A small multi-label audio tagger, trained from scratch.
Training: muon at rate 0.0077, 8200 steps, batches of 128.
Rows from block 10, named by matrix and row number. Rows with one number belong to one channel. Each number is 128 + 24 x the weight over its row's rms, rounded and kept within 0 to 255. All counts start at 0. Numbers have three digits each. After the name is the row's rms in percent of the matrix's.
# convs0: first width-9 conv (model.blocks.10.convs.0.weight, 112x112x9), inputs 84-97, a 9 kernel for each
# convs1: second width-9 conv (model.blocks.10.convs.1.weight, 112x112x9, transposed), outputs 84-97, a 9 kernel for each
convs0.55 099:183127106097106143160134140110137145139131149148137140139115140181176130117122121119122150170132109105105138155099055044048081133162157106119108100078084118133104155114161176128120108100127126110128125115104112129150131116108088090112116113154148150120108117136131125112136118107093106122161175174110112135143117117100115099143126125141125133143146133123108125138163137124133136
convs0.56 102:166135100126115081111140121126133153172176162143147141125130121123131127122111111176161120154167095128115120163151158172150162176177141140141142152159129114174159134156127119108124113117142106099142188153095114113120160120111153130106134185105116138130131144153132114130136126104089093104128127107173165127142148164119094136106123125129090104168150153108125142151112120130141150
convs0.57 099:151139123112094106099086105132126125124137117088078135088112112113143150095074120113150127106109169116118136105087105110116100085075113157128131125129129137097081086097097136152179246163114161159161147133122121121123129115104089088105059086093082102115117147160136110119138141133139140125118123140146117123160136099116134118149161153149155167169153125138129139135133127121127142
convs0.58 096:158136109126156179166123116114131102099107127129121137139118105121132145152143136101081201113106136139131131143151135124139118106133144114122114123137159153147143136158123131109093097108100135133158151119118137134123155151131105175151099114126138147128123139140129117125133154166147146136128126132139125103106105097127131113135133141123132126125118144137119127132137128131137139
convs0.59 101:094106098117142141144140119128127114095117153141124122095132119085077104107094085138125113126107075101184155116112126134119106116124115114129147182178137129139146099126097100124132140120083175144110123124104092138147138175159155155131153136107117144152126130138135129121121118121121133155169151124137112096075097144129109123088094111114118114126167157122101124127130131134131133
convs0.60 106:135099123119107125136136140133141137130120126125127142131152122112119117122116100125138075129136102099099125126115135145119129137122110126124126126129107106133135158091086143153143160141113116230152080115129124123104136127145160123137138109120130130119118154149147137115133120126151126115122141131116085146140130126109107106140157156151138118121118137134139140102126145128113112
convs0.61 100:147103112133159159185166117113146159129113130123124164135164131127139140122094069134131122157156107115114125128144131121135140135124124174174166157122098127136069150151118147141146118145170093115135123108097096111143118135098117152096107105154112113121134120121116130141163156120109115107102120130132117103121126078085124119116132154138114128150148113111125127106095109116116126
convs0.62 100:118139100118116125135130126127169149119095111131138127142096127154146121126138132117088023000126163137107147122053077131093116128135142106140133164146116132124114158113130128121102120093098115116093084099105103106132137169123172163115116128121129085116151151137127117109104114116113118130124118137149102117095105165130123136125149100108156120132143153140161134140139111099101127
convs0.63 101:093137117072118125149150097115146157143135142108113111112117135116125125113102131104129129109093128103105100113128133089113144154138117157132095084095141120108117114163165136138146131119136125143130098096133136140133148133172123083139128126150117118123158134131132105107108118123123130144109129154084083091088151104080125110130145190139108168117109122120127116130136143146144112
convs0.64 101:154123117115139152162150128149132136149147100104152157124123115112104143128144135117133078084112161161149122108105159160078013076180174135116125127132135154144118130139132135163136104137135105116112106119134134123119115108130151132111160157093124105111132119116139173154103098119116124161148111100086076141123108108117113131139119104098091130147126114119148148132117123120138146
convs0.65 101:111107149147090120114098142124111114108113127132146139130125134118098140170174112117125141129119110102137132142135147165142122122124131123148136128106093091109120122132132135098100087117114110147156130097107114110106143129147137106141112117145123123110118124145140136131131101100137138108110128117109121112151181142108092108144113132142134104104126135140106106120112107124132123
convs0.66 104:098101086118122106121145161134108122122108131159152105119149147152143109101138147118122112054069150172147136104089073096136114107137139108113113105119140146161185115114145179164159134103082121138141117114124129117105117114143125106156187131112149117097130157139123121112148144141138152148130112120152116089111135122118144121167143123137130104100118120115112121127132136150144141
convs0.67 102:137139160172169164121111149148127132147107135132116130121122132126129117096084110136179155184191143084091111118133150119134172150115142074080107122128163164115110160136132144142123135145136102105139170173150137130142102111146118105193160101109134127129129124145118116125147138147150159138123134137119142093100096118114146139139164142140102131110121144119118136135139128115118125
convs0.68 101:135128115139141128113119121138128107105110120142142128082131176144095101128119127140165166114100097125105113129112107120139124126115104113125148161142100089106143092149133131142107068096143129160172141118122143128130106121161138112163203113104132110103106117128150158169124138105097104115128122117126119121106129140118120116153121110138147119147174173103121102106090097115110096
convs0.69 101:142122130131115089104135138141152166158138121138124140134139107136132108120115104125156147143111139204165108127116111132150180150058039127141172179149146131113103159147130121089107149218129142143138131128111126144115093110116137118119142132146134138122122132159161127139140123126132139141123115119119131109085131145124115130116107119133124128146083112136134109115114128127130136
convs0.70 100:135100119144166134117127134123111125124120133149148144168155130104116172177137102127141157126125137141120147146126133156168165136113119169176203212198162127126139128127124121104112149174160094114119108103101121143128121126117107120190195147122158143124115117131131133099124124112102111148174176165167144118123198218195138125103089102139127104109162173122109121126142113116104090
convs0.71 098:121100167136097132121121134127156140108095115119119122099117113080100141147127109155130109077114134115120177125105097078071095134137107111105115128107098128127117127114091167191133118104118110136169166122124130143146095127143129110143163126142112096089098138166158137126164146127133130125126126129143141063102140142128110114111117119162138132126110113134116113116143158138137144
convs0.72 094:105118122134144127117125122100103127126129115105094111102134164173157135119114110122148155139107070075124145109100085098100120148146127155152162137106086103114125097122147133088099128157164138126118131129126124134131091123124095125124149134106116124125123131137144145112154144135121125134111111113084115148145132111116110124140140117104093108124122130105118140154161156135119114
convs0.73 101:129151190183158135138144129155163141121115158156136107134128124118144138145121113149157139137200180148142137135145139140147166150138156132092105145165130100106117105111119108095110139126142126131128129131136142156166136129133132140127111089117131141153153150168159132129120144154145112085097140154102098103135145156141097117133153144114105102123142136136128139139108105112126130
convs0.74 097:156177173123093107133135125138157124100108136127114111128148180167157144142144129127135169229220159102098114156125119130144128123113135109119110105101110119122112142155177148148128128116116120096104169202151103103121155136134124126133124137150129112067029033086129141131099119116091093128143148149123083066112132131130118122120117099104110133117103108112113136143140121126123107
convs0.75 095:132135129107081078107133122122116145162131088111147132137126118103072064104158150132127131167150138119140126147150139116102102113134139115125136133114130139134133116131111099190241160117102124122126118112099105113138156127123159153149120141135147146130129129113110152153113123138137136137137128128130137100099103125137129130118102116120119120127123112120114136135105120150143129
convs0.76 104:067077117178155135157170151104070079134160113101125160141127116124118129133152148137138139087069144180110113115110113111097111132143131123140128125108107105114144123067023074127160169195165125176201183126131132120114110104130154144091124113128125122127132132128113100106126126116132142142114119131112123110105112114103117115139132115108112145144121134118117105125135137125139144
convs0.77 101:143111094112123130137143127136112131149143118121119120112132154158133139147148124145123120135108090066080116094128160161124130130120130138127106113122121119131139130129146134104112126122139110130141131113121123131124076109161150110111146152126094112134124102104118113105109108101097134175185147114139184169130135157133106129118106111125139111106113129155139124145130107100107117
convs0.78 095:113120116094077103105122100128121168168211188147081088117117118130140141138136146127135115088128131096109137111128122100094088088096119126119120113113101112130144108099091087073050056081091088097098104147183169134139154138136126119096080112100119120116132171183143127127119113120115122123115115111102114116143129107117149160132131148140142154140140141109108119124135121110102114
convs0.79 094:153127105118131148145123107123120137148145143124145166137118125146145134125138155131106120125136211176110114115132131132144130116121129150163169187155123113114119123125139140144132140147145134137126112115124118127133104142177142150164109094098134133124153157151141108108164157132122108101103103108125128134138153178144109132134125082091101136166167143132129122139148116110136140
convs0.80 105:130107125130136135106118139160119110152186135117119125125142117111134133124156120092131205108076097129148134125110121134125104120139125152163149133119102089089119164127096153151147128116103135146162138141145144137138132096094125199136135151137109135139117125127116129122127117116127144135133115103185202123115145201180105109117087137144143159159143117137117102112117121128108101
convs0.81 101:161172121086114130117129123139145136148152138111112137123124125116121137111113136118113142173120101110123134140132130132133132107111123128122131130118120106102129139164149059058152153153122134120091098119120138143137116088095129148120124114111129141131103109123105097112120123131136118114130142159108098150129130122119117098121095098067077114131135145138136147157143122107096137
convs0.82 107:125134141119118103130139121119153142124128138132146127115121105132155129131109148115118126099098145178134119114122128147158158143127123130124140117132148150134107098129108103100093153143100118118126117108134167169134135108111112115150126105129137139113115129144155119133136147132124124111115123116114117130093098110144114128120124111109124108103098111142135129120139137114127134
convs0.83 104:156118077127123107125145129122112126128139155142123112130131095100116159169139119114105115237163075099122105153138131133113118107090115111100106116105124157132119104131122134180136100105108108100114138157172152124128133111102158125091099108110097134164125098115130127118090113141129134144163154122121117143108098129152142168148149114106107143141127130112117137110128135124134129
convs0.84 105:123142117146183156149145142141132144138111130143138114180174130124143134108077117103094100116193132100108104137147124107113116124141162109109118121135145124135128099139140124113096104120156139134140130139126131140122124124179142109091150183115157149149150141126131129134141119123123107123123159148111127162140099148123134143113114099108120112137130139117126137121135140150154141
convs0.85 098:139145152164183119114147108143124116123134127140119127164145123128149123090107148145137120107112108071084119121118108104121154198208164150187169134091075108157153141145129117126131129155153132161180157147128135130109160147119140133085115146098148138140150127101086098134154145140113113127121123128130115136126134178206159125151146122095096108121109104125132128124121132133141151
convs0.86 095:108119127122125137151150133146134104102118128121125122114130143108104162168129138136110098084108197156113129158161164149108032001068167125135124117125127125144152118114087073169255225091083148140123123110094100102119126131134124132150131158141114102131145115082055105135110120136125110097113125121126102106135126113128114117119137131119110096077131149111127142136126120124135126
convs0.87 097:116120149163141123113116123149139138145150147137135131107106115133134123124142149120110122120121162181171154141137134131148156142125104141117111117116111098090081134119127134109080077094099109122121088090191246191132124120146160176160134128100120122129145143135133143143095104124149156147137158152124127135126103102083091115101104116141138117116116113095087084106126149148138120
convs0.88 095:142152122113139161144125122141134125135156131123126108130128131125106089085099124115132129126122105130155136110120126134120114109112144157141120122136128124114106135118115125114102084088103144158147135110092140126109110119114121098076105139128124112120117129123119121122150123127142133139127125129090123152151157102108106107138119125126142136161135130082098103110124137162145098
convs0.89 103:117117084073099119114128147106120103104114136124145130070082111118139164147108104161153134123128113097108128116113127142146146149108111068101116132121136126133122138125097108149129119124179136150115118144147136141140113121138112070094112107104112128153178153122139137147136117126128148160160132131135174136136143124128116126134136123112097083081084125128136140127106137127111112
convs0.90 098:099101131149142125107111098135156153139115134156158141113128116105097084097110117134140131150139115101108144149127115120125138133137146092155142088073093118145151141145138132145131119107078107122134142126109120131129127121104097102114130157158104109115122126128132128116136139129135119110129134126107141167157188172135107108139152126123123095098105112133098082097104113107116124
convs0.91 101:099099119155179173177141111110117108113139156140119115157134129115118146147116120132112115113119116123103105135138112101130152146115100132120096101097105119140117126134132106123123135144134081117139135122123126120121108120144125127116091096096133117116121111120130116135138101102118115086078085101164115092152158143099102119145093087102125164130132167134139138132122123116122138
convs0.92 094:078071091109109121143154126125123111111142128113119128109118096095123135125127104179178140153164158127138111104111132166162128125140142170194228207200149131158177049075111139122117101111123120118135153143119104103139141074056102096064084112100152140132152161139128141131126132123109089090088101113133118124138135119125127146116131127117107087093106116146133147137145145134118089
convs0.93 098:139150132111112120123116113139135132146161146121113125114117128134142151131118132144169188171160138137128101153154157169171159138120119109111100102127155145117119124122121122113122122131132149172190193201195202153086133127104106105096106097092109125142162157140121108126154150144140142134122109096130129124111103120136126124130143140139137134130130141123143156155133131125115106
convs0.94 105:188199119098125139121106118120143155132124123081063084130121140134104122139143133150154128104122102130129094121107110131150144135122117094104119116133129119125136136112140131114124135131159124118124140168147105097119132130103074112106109187113115152158148141133115120106109133131150137126115112106121101120123113144148125145136154146133160110124135118154143116094095104113155150
convs0.95 108:140101147131114116152153116129122137147142127120169126115115116099142122121131136112163148027166154100113117110139148143163145129130132138116119119157125094147140133111150110113186135098133139106131107100118130122149133144167131123122112145131119127124133144132122115114142146123138151135135155111146143121160091105091124134128113089110180124102164119123147146115151143137128132
convs0.96 103:130102095113131157142123130120148135146148133128119120147215167111107132129132127120212199061101123126120105074086107132139127120137153127150136097082101095108102143110086094106132139124121120154175116105107118116105138148161160190154144143139129120123133135142142127136163131110125142159149135121107071080094120126134146117127113107117135136124122136134103111130116128136134129
convs0.97 103:143123114101095109097127128128118074122155165139133155119158154146162102116128127186152128100122108131165168107128136130119128143136123107109112141162160118116122101083108138122113127133141075103131132123139129120107120121131080113147181158124109112125148154121144139124121139123099096132132144162093160146096080140154145090086111147130122126118116118107125119119109104124125125
convs0.98 098:138165120055057057038049065153145140125119151169137136102109119105108127141136142119063071088099077082093099117130125105088106122117099141129078109119111101118122140150146127133134136126116131133127130143150144127124117136138082074129108083115109129135100085101097101104120105117114101095088095092097147170128107109094109108154131126128135128108100130129155159126106106100103121
convs0.99 098:119142167139092135144126133135138119120160141108152131114125135139109087126152127138119129139107069090109141115128135138151106094127099089096113106115130130115110119121108123098126191150110130134124110121132131135143131133107115148194120076141116131152152146117131140112120151160149134114096107129126120136145153107133149111121140138120106134148133107139141127125118099117145154
convs0.100 105:124149135096092071067072060161193148112098129119146115162140111108090110143131107126151122106139146120122125116111139132137135120130145105123173145083102111136165153119154130132146146144119136121109096128127123118137117090109157177131070143156130106127157144139154147122114120143170139121141134110141109154163118101112113131082122219097070134154127107143108128128156149133095109
convs0.101 108:141164142134094094123138135094089116127154153096137146124146105109140167134128132152161150093090104119162146135149129121098094096123121138137117119138152132123086099099090124153175118116097118120115123105108128116118134128134136153133127136115139154148144136135134152139133133119124118105110143133116097125094061118162116080105098077143255178100141133122150177148114074093096122
convs0.102 104:105113168118049059114142122146133134098132165123109108095106129133118120152173130102121126108215202061111133104094103102111118139118092115113126122130093097126138106113143148105097114102109140137107117164166124124158152148154146146082136150130112124126141137117109117117116126149148137130114117142120130156167096101102130125128135152126166149107145163132126121135118116132100097
convs0.103 102:119155158141094109129136126135121126109116163140117116129125135120139141095146146120110108135132159133130133146128136135143135123131144102100118145119132128116123128142138107131162089084131122107117143149127110106109159147124143183151141127096117134127127161170146150136127136140132125114119126137133127081135138107139150102119131141133142139090110134138104121145098109140148144
convs0.104 098:079146157096081117114119132124113132136127111140121106124123121116097122130112135126147162163118123189109105150113107143130151168143131142146132129130131139111102131136136120152127114129154128147146146124116153151135134177099093113203180121141121126123127113105117126131132125108108109138119111131105134154108117107093124119105145154103076139140111123130157116137142093111134134
convs0.105 099:124091122141166141123146159120138122135128114120150123126120152187196115110117120124116123125101087119132124173140112135140119132139138119150158158136106108148160054078114151190141145133109120127137152148142152150111149152184141074074110132190138136121138144112125132124123127126120138136116101100134148091128150127137144133124134134130112135125139105137102118115116147152126112
convs0.106 101:091120145131103080093127125122112106090153140132120158131137119110128137103086124109131104102109152173152133110114120130136155132130116146159179142129121125118085164150135138136162140115100137113111126150155154138126182115097138189197111122154143141138135120094082098126127138138129126118095096089145148168169163102106139139128134192168115120145109105119142147130104113121124119
convs0.107 102:170046044106130118107109098134127162181164128119114110141128116151159095097126142118105148156124108114126136138132129127127130121144115108088104142156121114115113148078084172180134117119102101139221175092086111125135103120173161154158128121150148140130121114113109130150126131108109119118109119133137151130121116120102107102140126144134111072099136111120120128106108120136148148
convs1.55 093:114136130142153140089112121089105120142133126108124148093105121122138122138158176118159151153176191181121112124101102096091075140177160137135144154145149120113135149149165172144156132127121080104111122108107109124118134125138128138148135107125135126090102110121126112099128163145148107098091107142174156136124110112116123138105119129101108137168152169105090139107118147141122104
convs1.56 101:142130139110135181144111166113117118108105122088107125131149170131124096094135125118135129116100090117150175111112132120146098147134097091078097072109090134144118125150107145147122133096128113119133168131187126099111142105124128103080127109127124107132148150106123123140173161137140103125130107127108088091125113125121146139147154107130145111131105146071105079104146117119111122
convs1.57 098:151106120082091112133136148118081082071062094139154143107139175162131137097101100126106129086128093108100129119128115144096136124129112146137138138131132140141116109139130154163119115119123111093121128120138098107063145140131122121128122132125149118154169176153132145142118144128129136118139164105105134119123146141108105050138146129122123164140141117128151150093103090088130144
convs1.58 092:159159114126102098068102107122112125128139128143118150111124135161159146132121125120133107122149199157151121135143123145141125111148149137115136070084081123111105105107117125142126158156166129134125111109137150156145102108122139132176145151137112140083119091109103134113117147168165161156155172135143130151150137119160168194152162155151148156156166169152147164133165110103087101
convs1.59 089:151156150121154150135172174112103140145128133113119124112120154120158172169130115153144177122105118116111102156149145153155149127102092091107085109096119119140144140137119116118148160162130143127108126137155149165180147149163169140158143136107091092084116100091097116139096132128101109146121135121139141128099118112132138136155131132144128115123104101124127175184168181171153120
convs1.60 103:126084130140141169139136087169141148131173133140126160135139116130100154115147120128134126128131119137099133155128145135153169148126132109121101121149141154148094124120145124143139124120111098109097137144148175148207079113097114098136123116110127147109153103147171181194155128192161163122145113116137127126129124156126145145134074078077088087116106099124150127125093130088070138
convs1.61 103:125083109124131108099097081154134128124146130161136174115100136171122120115138106115115109125133108115120141122119121117124138174178104156156169170158141100101129097093137140193131154085127133121107117117122147119133087130102117134144141132146136109120115107134152108107125134153142174156132108108120114145152127150141164145118129144118138144118137146078131127138111192128148121
convs1.62 110:143156169119100088115135143138161148113104104122122129118126131139148153152166162116143119123053068071108113146148157110179146166162130125115110112109078128116152141150135148127123131118136123121113098104096089099124134124123102146095120099147146144099118107188175141130128130159162152149124127094106134137123147128130124128119100137179159155161135094124123094129110157132122081
convs1.63 094:168130154133096104132137115169126107098082106136145142048120116145143180137117102148150146117140096115142143176147149161148128133152179107163158154131115105128142123140131163128173112115101162141179139136100100099098134171148153164163137182150080083090112143127119102137127124112088116110148119123180151149176132138102098117110119129145110149136148113160090083105132143158166139
convs1.64 094:108130148105119090106159140145147144146122110121114129140107132079154097130133110133130125094124119149137148132177154124117140130132134127109123120116121128149128081098104110095152144142105093099108121117123153149154118087087089106109080141114135153164110132116110124125120084121126144093132126112198103108117154148116144151097140139165130141116147096108155138135116128144120130
convs1.65 113:115105132124160155140155135155118106123131118125143133119124161139158133153141163127161145147128118100103121141158128114112098130146129086112086124139149147152156165142149112152118128106119133123135129114113081099131124145141138143155139138160113151168176134132144110126110113142135135118121095099180155125130066117134159154121106097116115128123145153134103098095062086095129152
convs1.66 089:116137146153123124112097103159139112110110113151149157107127160179166137176148126151130139111105122135140122152152127119136130130140157136149142124130127144134121126137143142162135126119131145131143134135127151141143152165142144145171143157192156126123144159191197168156113115131141163159146161147117110122077071131106119112116126095112096103101118113140161136186161139118161106
convs1.67 089:120136132157162155175157138164157157111119118129130129134145141092089134085118145120116102093108111143139162146102145126152119127112096098082122126131126100126170125100106130109126147169129114147104124128121126134146116151084045057114075136115107111131105125118087107097127160137153146153117103086149169158125136132146122117131092102087085077127129149155154141111117096095095156
convs1.68 083:145129157151150089112078101174153122110128089111119140106132130125124131116113119129122072081083103128149142126129138147121121110165171145148152152133154141166143118111121145200187199199165137134115120104101147144155083124099149156147134155143136150118126130118106120120081099109146139195158177146154169141135098137114150123119127080111118199181182106157115168135192118132155156
convs1.69 102:168160123106126120123094123141145122121147147136127128121121117133148122122125146071093053095127131131124111114068055108136147124121126117126123123139131130145159118084121133128130142147153159152152139132117120126126099109126125140129109142102125120118111129100101088149125142135123112114103081097106128127141142146149146152124133078114096107104111132139111090133174140169111080
convs1.70 098:095096112125121163159151123137140115109090083091102092153159173152150115126122129116133130129128118120135101129122130119111132137157157145130113117133135161146140121123113110120136110132144123097136132125116108118157097084101131129079088099060155200192145128137142127130131148132157151129127131152175165203160153117112101139132124155190192190171163159098120134168140157132142130
convs1.71 110:131143170147117151115139151134136121076084080092118112130108139125100059066094135127142102139102128103132124138136150105127155169127111114148102139115094103106105117113097093093102134115129120164119094112135167113135150157141128110111079118172101136104125089118094100142171130146141144131143148118139129142105116114103098097155115161144189140164135160125128114114150142118139122
convs1.72 097:148170159126122136119113135101113095122147161142119119157145134127161180176165121124117111108133149137114107141148111129122116141152153094126114126116101102110104120149150128131097129120128075083092098109093105094132151146153170155160135112119111100084086091103124119135102107105123121103121096105168197193163152139131129152120098087094105087102122169160170161161180139122105120
convs1.73 097:106096144168127100144156133122114134087103106146151161128157159147121117134137139111091108158152146110125141094095118092104133131128109115132116120109133144119132133112106075099127133117148129147117131136139125101094116099092097102079116130158087100135132113112133146114138138119096118138123118142111118113131107097112107143093079098101126116105106129182192177154158155137126171
convs1.74 125:106121134149115115127132126122132120106092089127148166135153135102075092125133118125131116138165181168119114123137147146161193165171144138141115099109129139150123129121136195230254212150097147131126131127144140157180117136115116111127125146136102118128111086105109132129143137144139128115144150145141124116115108099092100110149154183168133118147133126144140124154122133123134110
convs1.75 127:114115108094103107123140126139142098086098115134148134124098069073105116132157141138138127132148115117121137118117113157172161124102114123130135105087119120116125122094105104113119128101135154118096108131120116120125103099109132132108114128126177147123122162134126122137103123132134111137141130141139132101138135108107127127101119145144143145153117118123130098117134133136136122
convs1.76 086:120127143135116130132139154096102105093121153165161133138122130126122078093138154128167171154109091106122128114104160133138167187196161094087119119127119123159148168174187186198165155174191151133147142140134171142145151172099132082124131128111088091100095111109084078112070062109119132120124125120134132143114126109086102109107123161141143142143157139107073097127143125089083121
convs1.77 083:127117140143130104123130092122124125139159175144140133101115090106146137119109107110099081086112122151176154186148127120152166176184181114173155158144139153148156141126152159163165174161135129154141138128119154160154169148152131119095065092090160179154160121137132111121185223223204161114114109124135117096094097124112116112137151131144161162132136121142140154144163197180204201
convs1.78 086:151132143139139136106097112128150189199164145115122091073088094079068069088090106174119091102107119130145151146107106120128129108107099128124133112127145149150134109090064065079116148148162141129117100121129116099099171145126144145155146154170146151169168179151131129160086100118120105094079083079127160170155152137146112102120113146138127129147161169084118139111111146141142125
convs1.79 100:124126117087092114134126156153148116100100101107111118144141130119104136140149120150150118089140150163164141122128124147145145138127114130131112090091095107093086118152134168150132119105122135129140120145152155165133094125170170151151101091099115120106117135149116107137129146116128139119102104111159118128146117110118147128156165145143106112122136110126115145107129098081098125
convs1.80 083:135113127131158123134106135137143165169153121091138134131140158139178152150128109105136140138130180173176146166173141174132132107107117102098081086075087113146135156133145118112101117121109147155128105103144129150146124173124172109126106101134130144155168146131147180142124128122119124130117128122131111103099126088093133119142137154138103146147160145080111136131153181164173116
convs1.81 106:126136153123114086063096148133110126111118124121137149124129128125132104128100118113133130117116075098097119097109100160129147130124110124135120135162131152154131120101117095099102109150135137147151124110126110127145124108098125137136105113115107098086112107098119128105131122134124140115123106122103109132137119140103094090167161129103094106105120142145180150173106106116167143
convs1.82 097:152133127130123131120114116157091134123161101150133161126116128122145133115115130128125117125120142121127133112101097134118113083149131117093128114127081123125124099114114134118121125110120142123117129137102073122149125115143103148139143129126131163127086084121092165149119109143138119144125151122106190152169120108135160167129148115140155149156152153194106129121133159130109109
convs1.83 102:117123122143193177170140147153162144169092129070121093138142121111088079085097131119092097143176164188130106097097118108136127116131140178138166151170150162142163134132146169145138160138138116143131120137152135134138153109134130134090105116111128111155129144122142119162146152134162145138158112110138147150149094136101168135171166149130108080142097157101135174162158129130145127
convs1.84 084:141118127112140139147121108137122139089116120157137130079147106119111131094119115097092143153158170132113123115154103109102102106123154129114133121169123129111137094086121143132131150133151118141135143127108096086117135166148179146126136135100175135159142151144134155101174127155140156130126111149104105143123120099099154134148139118146113140155186170138127115131141124102138095
convs1.85 089:129158148137160150112105109117137131144167164129140130093092088103102120131147145162126103092145159155140140170170154149106125135108124105104129142138109100110128169128142140139138121131116130141131140130145140144138130122139116126128149154159138128098100122119154115136130140129138145146149133115143121122116133153162163161091092153157133115148138147131161152201149110134153133
convs1.86 111:137175164149130134137159102104119109106125136112121112133104111116141159147147117108101121124132128135156157142108075036081113122141107139147115126142131154138146119136093111154152124131150095110067086059105106134098106132115123135142145144158158155140130090106099113147078101087144109146105122092094090123125111107118115132135141158132133109127137138103108138136158155142133113
convs1.87 107:142121093120117136120124128137126126145143132098108143103101122152160131098089097127147158150116108137150143100114148156137146116137150122105117142144155121115103125115117111126134138133127133130107120111132177142105143128130132115136142160161114141142150128127119119121151146139120122125115138151127129128125127132136136124099083090103102108105106115113115125123132131130110094
convs1.88 107:097101097093126153140144118127116137142125135132146146126084078097120113122124140138111085111132145145119101107093100106139113123127122127110101097110114127120114105092088064101110134126137076072108139092116101098131148147141136149161171177168139143134118116136128094118100101114111119122143136132157167165143114133129115128124161152135116138149139148139180161158151128127121138
convs1.89 091:116104129119118175169150130109131124149169178132101122145158140128148140132105090142127134124156111144110101102119127153161141118087121115089121112156151135127150119139115092090130098143130120116116135163151153159153128105103102083086099141099108122124135111116104102134128162139152164133141115085131133113109099118096071110122123125107103133108121131132137104075095090142160171
convs1.90 106:123135103112116113095074097119135137118108115111131143115140132166178169141164151148147136126134141153160160116113151148159137142122118134147148132118105092069069122109135136140124141121117135140113148155174170152133120134150145143134128128140124132113115096102119107107134159157128107105139150145075083090102082096101128120123111089088092102114119116106097114095117104101089092
convs1.91 099:104110110130112124098091078128118102082104116122160148165178204165121130140157165170157140148139136137138159091109142178130125151130139144160165168146107147123115135138125122112112114134090123151168144136137125140143140140141150131135139132137107094114124106121152125100062073079087075117115118096105101077054083099130138139140142122122121143110126098137139138130161158142158146
convs1.92 091:163171157132137159143117123150121114143153166152137142159120121101119123149129120160139128120123111115122109114134168173165142131106091105112102114117090056067052137112111092110121115123131160168176175165170133120130160156141112108100118153133140152156139133121122116132089101106089102094114103112119136158165132097115128142122115101106123122141157124127139142150154125148154158
convs1.93 101:140113092095111111106117139127127126129130123112104113137127130125134145147145133134125119127135129122115117155139114118118116107105110123129125130114117104113110155153152136127126130123127099125086059032046028057076111123120131124134128120098094103110134136147164153144147151147140125110102112094162163147132122122136137128120124114093085092094106113137115082060054067090111126
convs1.94 097:172149115138138130120171190132083105124115110130115127133134127147158171130113114144162148122102093093102120127094113112137130140111103131134099150125138133144169138134139118121142136142130132127120111126149131118118120123152151134125148147162126136127089087064077111107110114103138116143146165139150162152135136110142143129145155143111116103108103133152143183125133123180166132
convs1.95 107:136162154141091142126144112207150140074071154136132158113110078089099121108135118097152150149092109114109110143151144152146126109111118114105145151140152147122146129132133121142159144160147140117134119126117129139170122123164146121103133119120121117131140109131112127130155117146140144143129125092114095151140182085149129114138108133143151137096134162122114102136122167111097147
convs1.96 097:116117132097141124105121133130125131143133150192195150130143115112130150134114120121142132140120193187177150138137106103123084081078097117116099091103113128127129122149162140145155188158162177156151137139158133161123076109123137112152130171161069105085106088106098132140167140134113094106083127111160127106141140154143143107138139169144131129131133129140164146104108142123122152
convs1.97 116:146128135149101110130122132125133150141116099118112108099136104086056064110082108123144126118097146124152142144114159114124089167084125115119128138137151160118128114102104120121102139107123129115140133128150109109069129119124134147165153163155103121096104068101114130087130097067068095062096091138115108142139155140190146166125098111117130143124119118129113111119096117100119126
convs1.98 085:109127084100100142171162130111138121102121120127130131097117121104126133147117104115073109126112080069082109159160157168168206176157149144139155157183143135118120137136144140150133128149164153133103125131116132128087162177160112119138118108144160152164145160169148149156107117107102129126135151172108095095097134135146121114151149150166164141130088108099142131143111139124169112
convs1.99 111:155110202177135076105126138172129121099126128124143151169083080140123135136106128143097141116133156153140136105120155161089125126115109145139136144121133139081129127082050100101135091119137108133152149114114137139108146121128094102133084104116163108164130117128116120125124131136144152137155164146112167149157098078143143115112151126116115139138140148152150133108107156103144146
convs1.100 087:137123126115119128142128149166133167138118129143109119135122118142120101080113115116109153135125109120123115134127123096128110134116085145172169174180129134144109164155150149122150141142146116111132128133162143108144101116108099097116129086084161158185171168141137133133145126140101117119093124119160151168149143143125137133128156110102099159134176119120141154135132114101075083
convs1.101 095:162125141125143140128126124128109089122112127111114106102127146119127133161127134117122118138144137125142124128134145109124130115111119186132161147172156142121153122128151120150116114129106106124126119128137114156148174166171162120142166142140139123156178130133123128105159146139145136141123137117132185130153121136147144154117132098159169169120124108087145128155110163121123108
convs1.102 104:160188132089124112145131122122116153138168128158134118114095065078094095089117100118074190225212159094103100125153119134138131124114127135126103129134124126127120134125137144105110112127127129162117149125170156145159131139160185144145158131152133125142099145132131132146123150131131127156101135116116154126132162155141142123155092141222164153103149125130094149141115150129115148
convs1.103 107:114134153101109154112097101101117132120105130101101128167120104129142136121149112157144127124126121124144119119129085094153143126135143117121090135126145118114119118107165106127122118152105139110121104123124155094155133134145133106167130146131107136097154075138110129115114106104122116122120144129125101124120116097132128130132117134119120098148096096146113166100126104148109082
convs1.104 116:134098108107164100115096124130135154124120133126149147122133087115121123162159158120147123163140136123146147110118140124166105103113133125094111125134134143129130125134137142154136116108109137169089134127108131132167130163144089142070073110127193099121104174125141066139135109129145123122112106108138148128136147155110116115134135107108070076117120146106124109182136148108194161
convs1.105 113:129140146132129133111114119123116140109165121152153155144097104146147195183150101133122114113107145119137109115133117122108068077092107128127139149152148129144109123119131137124127129129147119103163135136148108128091079094089076066083079107071132103154127170146123110134150149177202221180158147132138143145184190135144118130154130149116149147144129143058115086172146161095089098
convs1.106 089:146111083084086120115129114143125122170134134108090092114131141124098137126136113133149156162132128128105119137126123112126144141117143109133148161131104112109117133112107110134104121128118117112101154164152126123137135118135166162183169150144149092094104100134149152131104136143136111099104111100119143152130123167173152128141145146134118117122120114092090078066099117132111131
convs1.107 103:154147112130111120080103150136136103115141157125112134104153120132081120096121114135116144102083101094115093115119128107102113113116125124118127152142132111112117129128119094059059080084081119094127140130100085110103135159152177150156153149143149112122156175160200165141193128114115110137117140148167128119090117125161116110149131138121161153120112140157123117111118122102161144